Rows from block 3 of a small image classifier, named by matrix and row number. Rows with one number within an expert belong to one neuron, the router's apart. Each number is 500 + 50 x the weight over its row's rms, rounded and kept within 0 to 999. All counts start at 0. Numbers have three digits each.
Before each expert's rows are labels from the 100 images, of 14976, where the router gives the expert most weight on average: "top examples" is what is common among them; "peak on" is the class under the peak. Only what is clearly more common there than usual is listed. The data: seven-segment displays showing three digits. In brackets: how many of the 100, against the usual share in percent.
# router: router (model.blocks.3.mlp.router.weight, 32x96, trained with AdamW), inputs 0-47
# gate: expert gate (model.blocks.3.mlp.gate, 32x48x96), inputs 0-47
# up: expert up (model.blocks.3.mlp.up, 32x48x96), inputs 0-47
# down: expert down (model.blocks.3.mlp.down, 32x96x48, transposed), outputs 0-47

# expert 12
top examples: red glow (63 vs 17); the digit 0 (55 vs 27.1); second digit: 0 (28 vs 10.6); third digit: 0 (26 vs 10.2)
peak on: screen (74 vs 37); lit segment (26 vs 3.6)
router.12:561555443548433544405555474506503435449539551541481486451466442467547483463522445555494528533485453543510508560473517503520568531484514451438567
gate.0:507462469544537496511471502583439468497492574414589523453553508480573496549501508537524486518495542474565534701520433492544373455522449496458472
up.0:470530547430483488474499449428587564445522445558435501494480527496470531453453463477483494566504508492467516337530554478490596533457613525499493
down.0:530477542441572458652478493522499584446498458590482389470447486538531512510466528503553452433418427529491478530502618476494460495491487494522593
gate.1:555557605534513431451512546571528522475495552506579473523618488555493527586508455512384527520555522520529475562443492458490457492477530464542388
up.1:542486603511523457541532445491558510411505603540493493526548433499444494591477573495390531535559500470558465421500560521492517538504569514471441
down.1:389471453441538619540471538477510517500543473533492433578482435464512514490546516415492465564499513530530504580473573525400545508400474495472556
gate.2:471475487528473526530496545482582412525558585516442548498415562578425524525525526556483450435497554525479538460410574522514526499571379570455469
up.2:505549493549443460491496578478487438491484551554512487588515542487405513452491503470480515493468507442475522490520457513458512517522542601491452
down.2:548468413482529466455486521562464437532405502497458509488478526523540536481463683521558513556511521526412554464434428456493381540484407556511537
gate.3:462495579506540482514538542465467493511579501457478566447478538569512504580480517534465481568455470472601412441442606493436524475450471554495490
up.3:450440574560571466563610488446516557505508477409581533498517521520552510568502485607571515524490562490508482417521503485526474474520433454580540
down.3:538453560471512543510506416507511505495530398565429516498510581523493522566422568535518587481585504495510548422497556488525525535507574546541571

# expert 24
top examples: the digit 3 (63 vs 26.9); green glow (45 vs 16.7); second digit: 3 (26 vs 9.8)
peak on: screen (99 vs 37)
router.24:516424497464507470488398470470423503459435434427591402601496545531583531530499480506601504439557562479557479509522517475441450476464405567535562
gate.0:411419509518615471594471483422549594501482368444514521597523517516551490470495484547567483486474532470525462460522466555496460496491433477591497
up.0:445400527498586486543487460423522576494496352436496496572520501483590477479489466560572442484519563462500483461501465572512490493490424481616487
down.0:516532389493522515520495461466485505551517456442594417511515525453567521467549429533571646464498498519520472515465494399448535508463493471512541
gate.1:526466463527565503416454520561439564467516551511529499480538388468460450525495464484483555428519519457521430570580426526466503454512517503539476
up.1:548496572593537531510546469517522550486555498481563575526495459479534458529479344566609398506514490439518494606605552464465536485507407452450466
down.1:529599573539465513524482469471464479539570436510462551512505574517536483441486444531461564476515424519468463569477496463470505537519500411498517
gate.2:531494511498450523439591476431511468487580505557522496548408448515511500550593520562501490535499367479508574513536623421542573484489516504505431
up.2:424542534511544467556405522537560542500503451411504484524579537462447517486451462460495539508503604492409408521420491602450460538433475487482559
down.2:466435474502411559519435562525460506486505538533615520543521450514518523437513478443483610597428488568533577600514466511437518541510551423558536
gate.3:477477511516566478597439563500557439510520474521499434393415468521437460486452630449618533535463489462423514560469473540499412484575539580471488
up.3:524571497452475434576465466567621466484605614488397437513515532443519525488494530537439437433534504553499513494532551522495505567529621469449466
down.3:476566454474510495572484516493480512535477486458449525537578538470469512506511538473509668511495526593458524534470371453475394554523614497496525

# expert 3
top examples: white glow (57 vs 17.1)
peak on: screen (66 vs 37); lit segment (32 vs 3.6)
router.3:499482385438449463430503524526473512438455464478568487546508470507531561494457492508490583521487447487538483481382444520473470503505406540551555
gate.0:495583509517512496493468475503322533438506637564488544471565492486488521496569498479447484418513488499525488576617574529546515523550619531523412
up.0:574543516497525462492598486494454471504501663507458548517461584523543500508571400527421469516484497542556596591560543462421469492477491485535357
down.0:498483502508438564594545547528544479536495456533425555524468458508500468474497420429453589489625545509454492504614571549413552483501476484503422
gate.1:497490469494447471511385455558493388497524507469433514502467376433526472507421581498485479436471480447478438592495491540532509486584557594440527
up.1:480501580540643513411526550475478576456477496538474459503504547556355479468591505498524541502442461469466521399484547430485472486494526515506533
down.1:494518552466494548443539572524606485463516586462461436551535621464467502542467515497476475515355517444547588491422477462554406542535570550502451
gate.2:472559443471521558572488547579471451480493480505574479455585494502465478477432488444507535478444478432398413465504428528445462498493543535573525
up.2:614455415602502467443492421461446582460501432529473475539488497550536528568521525474542480518566559499454498540432559476536551485514327446515506
down.2:491502545479511550515484530487424375438443524500503522550397559518520504464508493553533491455410584539591587499514520505496523504524636565503449
gate.3:430446508483477476527515491561581444460488468470483442565566593513525549550603487498483449504442470461480559401463505511534546484502366528467562
up.3:553496443536478560531554495470399459513510539489418504498546444514527467418513453476505491482477540544431538564528410545456482440532512535585368
down.3:532463535550514415501478474582403416428483430623483471483576503526491512497530588481483426507553548547521604517483456490468449503507624572457425

# expert 10
top examples: the digit 3 (59 vs 26.9); red glow (55 vs 17); third digit: 3 (30 vs 9.9); second digit: 2 (29 vs 10)
peak on: screen (91 vs 37)
router.10:539537537381559398515559494428475542487476479514374452595414481536510491533511566542532502526507567576480547448469490532460496497427427461470546
gate.0:488502580528594490542522467428439484479475476470548529606448532559533485463460498472575562509467561454446480389498448487443473423478465515542463
up.0:500481417487481506460511545586519520557548504514468467377497426448439515492488486517403450433545430543526522625513537542532575542518561536416497
down.0:464465533428516434430540506473530457495450633572456511459484444481476508523447510481444398528539414430525520462558470578548424479552486549448538
gate.1:596564532451432467427495468496586514548475579451563468459420487509525488451456536466439427564520502497535582552568581521518459555538593507542452
up.1:518523535511480489527543455559486566462450426525505464450567532456500457562484539499529532527468524446541547505469439496468470453501362492471608
down.1:492542595490479485548477551510568539459459598496487451475536558539354545487539605556459471522475455517476554509432469473504438476487566496587498
gate.2:521525563516457478487484436632456595444446492513529487529579567450462394458539469508514611462479490526441540476562448492493437518463466483505588
up.2:535473473465446572496510441421456489542538471553440433612482478417363424532445447503485515440483479589434478443430546448497526489571510457447500
down.2:454484483516523435467518585453497452496570587416476606457487460532427534530490431531476494509458539487510407539522564573500548551470462522473473
gate.3:389488501499460541513462454462485566453507411497470524607457470454452543488563455458460571490501542476484472479496641531455618515515556525574454
up.3:566491532488591445529583535466593444527447572522565459454475474586572513464505501484535501581450479496495537522481392451513463489386485485494521
down.3:479485374499505433480487509456359608512526504445539527431547542556518527495559412541558495477379540479482461489440494485521531470537521434477500

# expert 27
top examples: the digit 6 (72 vs 27.1); the digit 8 (64 vs 27.2); third digit: 6 (38 vs 10); first digit: 8 (34 vs 10.2)
peak on: screen (79 vs 37)
router.27:523519578487450578455449528483492554479538533510505506661440525435420492451594549429456554423522433562536521441524530438497485454478535590486476
gate.0:501507471519536562572470535460513550491600539537572472552450440496471459433507444479536515485470481529512475659525476555482477500433490422551492
up.0:557519499490467358486522508484529402550377484416525477401558616456527564510486526518446515508537488532525544338477499520486477533503467554458509
down.0:406485502475575578588480499509624501526573507463461477550615496524411525533542430474548484536489486431506430544472493581491405471498529455399442
gate.1:569487485413605530433521486516493482502513530486494455453499550541436543395452528573509495506509585417534514422470484504423564411516541490480523
up.1:537442476536544483484483483573505489489484495496503542536445467513548499446488479530549464565524531487501544431663544440528516516484482604493432
down.1:500557542499503494638476423488452490453447450498504598490451537549583505501554462549455552500439486490510478466477529495437544504481425455516491
gate.2:476435360450528424556483470564500443538569542466412469466448545498507450427500484495474522458545406493493432577438539551478569548550597535540480
up.2:470369400447440492555492508524411525398521542499590529469567523568512437501444475519501496514482481492467471553487427536457499511523578502522598
down.2:554491491458522480531492550504432451482536617537524541503563422469422461521525494516565570505469528494452464568532413512514362448578408574515449
gate.3:452494360452453468466531524474435448543583494543501556449562560519474579417513607489464515506495414542498520445462573508506511497579517553516495
up.3:538513420412414515422486526457463409602608503540482533495509527520456532463517631504509502479534388556487496424511606504467513522576504546525496
down.3:528435571521538516496535585455451580532357545433540544504473444504571489530467468502446450616499523451504548513508462523495514558413585477534550

# expert 1
top examples: the digit 0 (66 vs 27.1); dark on pale (53 vs 16.1); first digit: 0 (36 vs 9.2)
peak on: screen (63 vs 37)
router.1:528509483478562488508511489443431493567551468438492622446512583525557436507517427507486462640518524476467471439600526455537407501417381526495458
gate.1:544463526467484467521513532436541551437528399440516520513446529551440479528526532457486584535466491541401470354531561508470459533460444557539561
up.1:493580474516490509395512504580435411521439573535490427515542494430525542436515501522547476390555552483524543609457460515528559476521602532481451
down.1:520495607464516477393469443492432419444408458539485480585441525499400549434491488433563556502523510492463559462518465464541460467495508505451530
gate.2:561531476495518431428476502614441530502516463520523399519463576451452490545536539525510489468464477455539475566460489544479562473457389563412449
up.2:558566407531512468507424536577439466433451513491466334499442546453489504458539572497508547443497461521514494562491445480480519432528414576396484
down.2:515530602477504498474525459512556611551480661514483479453458556458439535514476479465470409518559449479563472546448528432522626490481565468474487
gate.6:445444465541519426521467508599551502499485509483579503547504468465425524512490563543516544454518517479475521559485448613499486514503428542431573
up.6:476455455528582470510524472512506491522488430474533451514504420431534512468455593466624501481506510524527466596455404565543462491507400469522593
down.6:464521471488426495449511546509569418451578560500452430543446477450456494499578485489421440423470525564498514556453671522517577483511636513498449
gate.8:467473449489519520559445469445486464495547575597512471508454509470468433535496581429463537424472376492455506521497511531515493453508589568458481
up.8:484584503500437471346523519577512441507483503460465445488534459427402549486565603518559502407535557546484484467441530510500504515500489542501527
down.8:510490521530526404450491460488467417463516484550495406542456461483445522527480503433545557464535497478433509561492526511585488500531536575473491

# expert 21
top examples: the digit 3 (61 vs 26.9); red glow (48 vs 17); blue glow (36 vs 16.8); third digit: 3 (30 vs 9.9)
peak on: screen (84 vs 37)
router.21:572614554559562462544556468456501515455493556587446529501495408484440454432455493513538490472442490509412467547538432506512503381510556563440441
gate.0:512592578453463533556537545564609490512543479459404527499468458451488499551467470574527472487514477435596460501575504476511401510497454464557535
up.0:470547543528550461543512513538659499522583579557504535544507456480460482489412534569524425580499478453486501523519433571505478466512445424536482
down.0:468504588437452488573504548477565468481477634529463531481508495492531452419511582468426433523456497458377511455544523583401511537452565441517536
gate.1:489497475526422613473455530563512468440532473443521493373604545496465485515485518403386501524459516469516500468527474448425556578521482510568488
up.1:535476508508525558486493488544557494503530534493562470540485468441391453431512564450513518483518468571526590463475559499470519490493459463552550
down.1:467474483478434498615486534524499506568439388494484582522481431478454507452446515457521491509395501502536526480540383551465500480475572513500553
gate.2:566458522508506546494471475366432490509474482476502568508477499535533464542560492505525565547528553395486498500543612398445425496435485478541509
up.2:431502528561523434531467547486596555543539461534535443575545448474418509536454591588466504462501533459435451432495440553464480518544430517519542
down.2:475482461475545480401482507466557526360600464534537413535524488526572492446577521463536508502551506515449466484437646477518500456506455596627470
gate.3:494567479526567534511472528550512461445562549521436459521545492613463511439498492470444500532440413465500486546352462540481543543467574411483489
up.3:455398494487467462459466521497553534598412468436553457576491473378510545512485600484506490425566535498528507469635510511542446462515432511549533
down.3:526464479541533508531523496546506525583476561533528542475459470521394533544553592521531411454516484470596510479479539579511457562488449501458484

# expert 20
top examples: the digit 2 (63 vs 27); amber glow (43 vs 16.3); third digit: 2 (34 vs 10.2)
peak on: screen (97 vs 37)
router.20:396530502565424498525507473590541453570468483500501518505551508410444501470441502422440486455572565528507537544535515482524481485491563422392496
gate.0:460604559596633452451555502535545425460537547551498534511448475522460488514469457444512469451554524482369473544490533407570478465499551565477451
up.0:510428399476502571604421516462345507509553465561437453468515576558543503486513497467541529500453488466437436534472452582464495466568447537603508
down.0:449515493601543468410505401473477485456601619500407437397477446519503525478555580536515534426447495493542473560516631552644495541575514409470566
gate.1:592484442488616555501479554484382555477504547585581455519469501537574522490471491540539423500488496464445472528530519515507499437480475533504432
up.1:421469470471496515546448495569546463536519473459456487443480532426522503579465523437507573426519542517502474511494438431530456546491516478577589
down.1:519565455477515555483475601515466473530542482531565546489529444483491504489489500406453537575428535440433513476463418493525395535558556451419464
gate.2:558469533439510424478518472469456490398437583514479476483462434462616483507516491544547552499526489514481487523478470590447479430530482460491556
up.2:490510491509526535500500451470465440595420452585454506487565513545516582563449521506478520543495486522475488343453431433485537580489535472579476
down.2:556564479492501478561525408517515573479514402532485523457432548545480493488470563429452494546583426509368492478491564533457524470493499521454474
gate.3:501491461519610543477458537511549543501524504582607418490495547468469589554409464467496436451505503502443453493470599484513492496517516617410447
up.3:497503564473392426492522473490458475519530503426373520581464443526562411461621509560476549565500505550541539479519445500527520527446432434543542
down.3:485487644465499500521486484471559506513470495485510520558422631544435505506442494465378475562441485568520551514473495496501622526467525513430477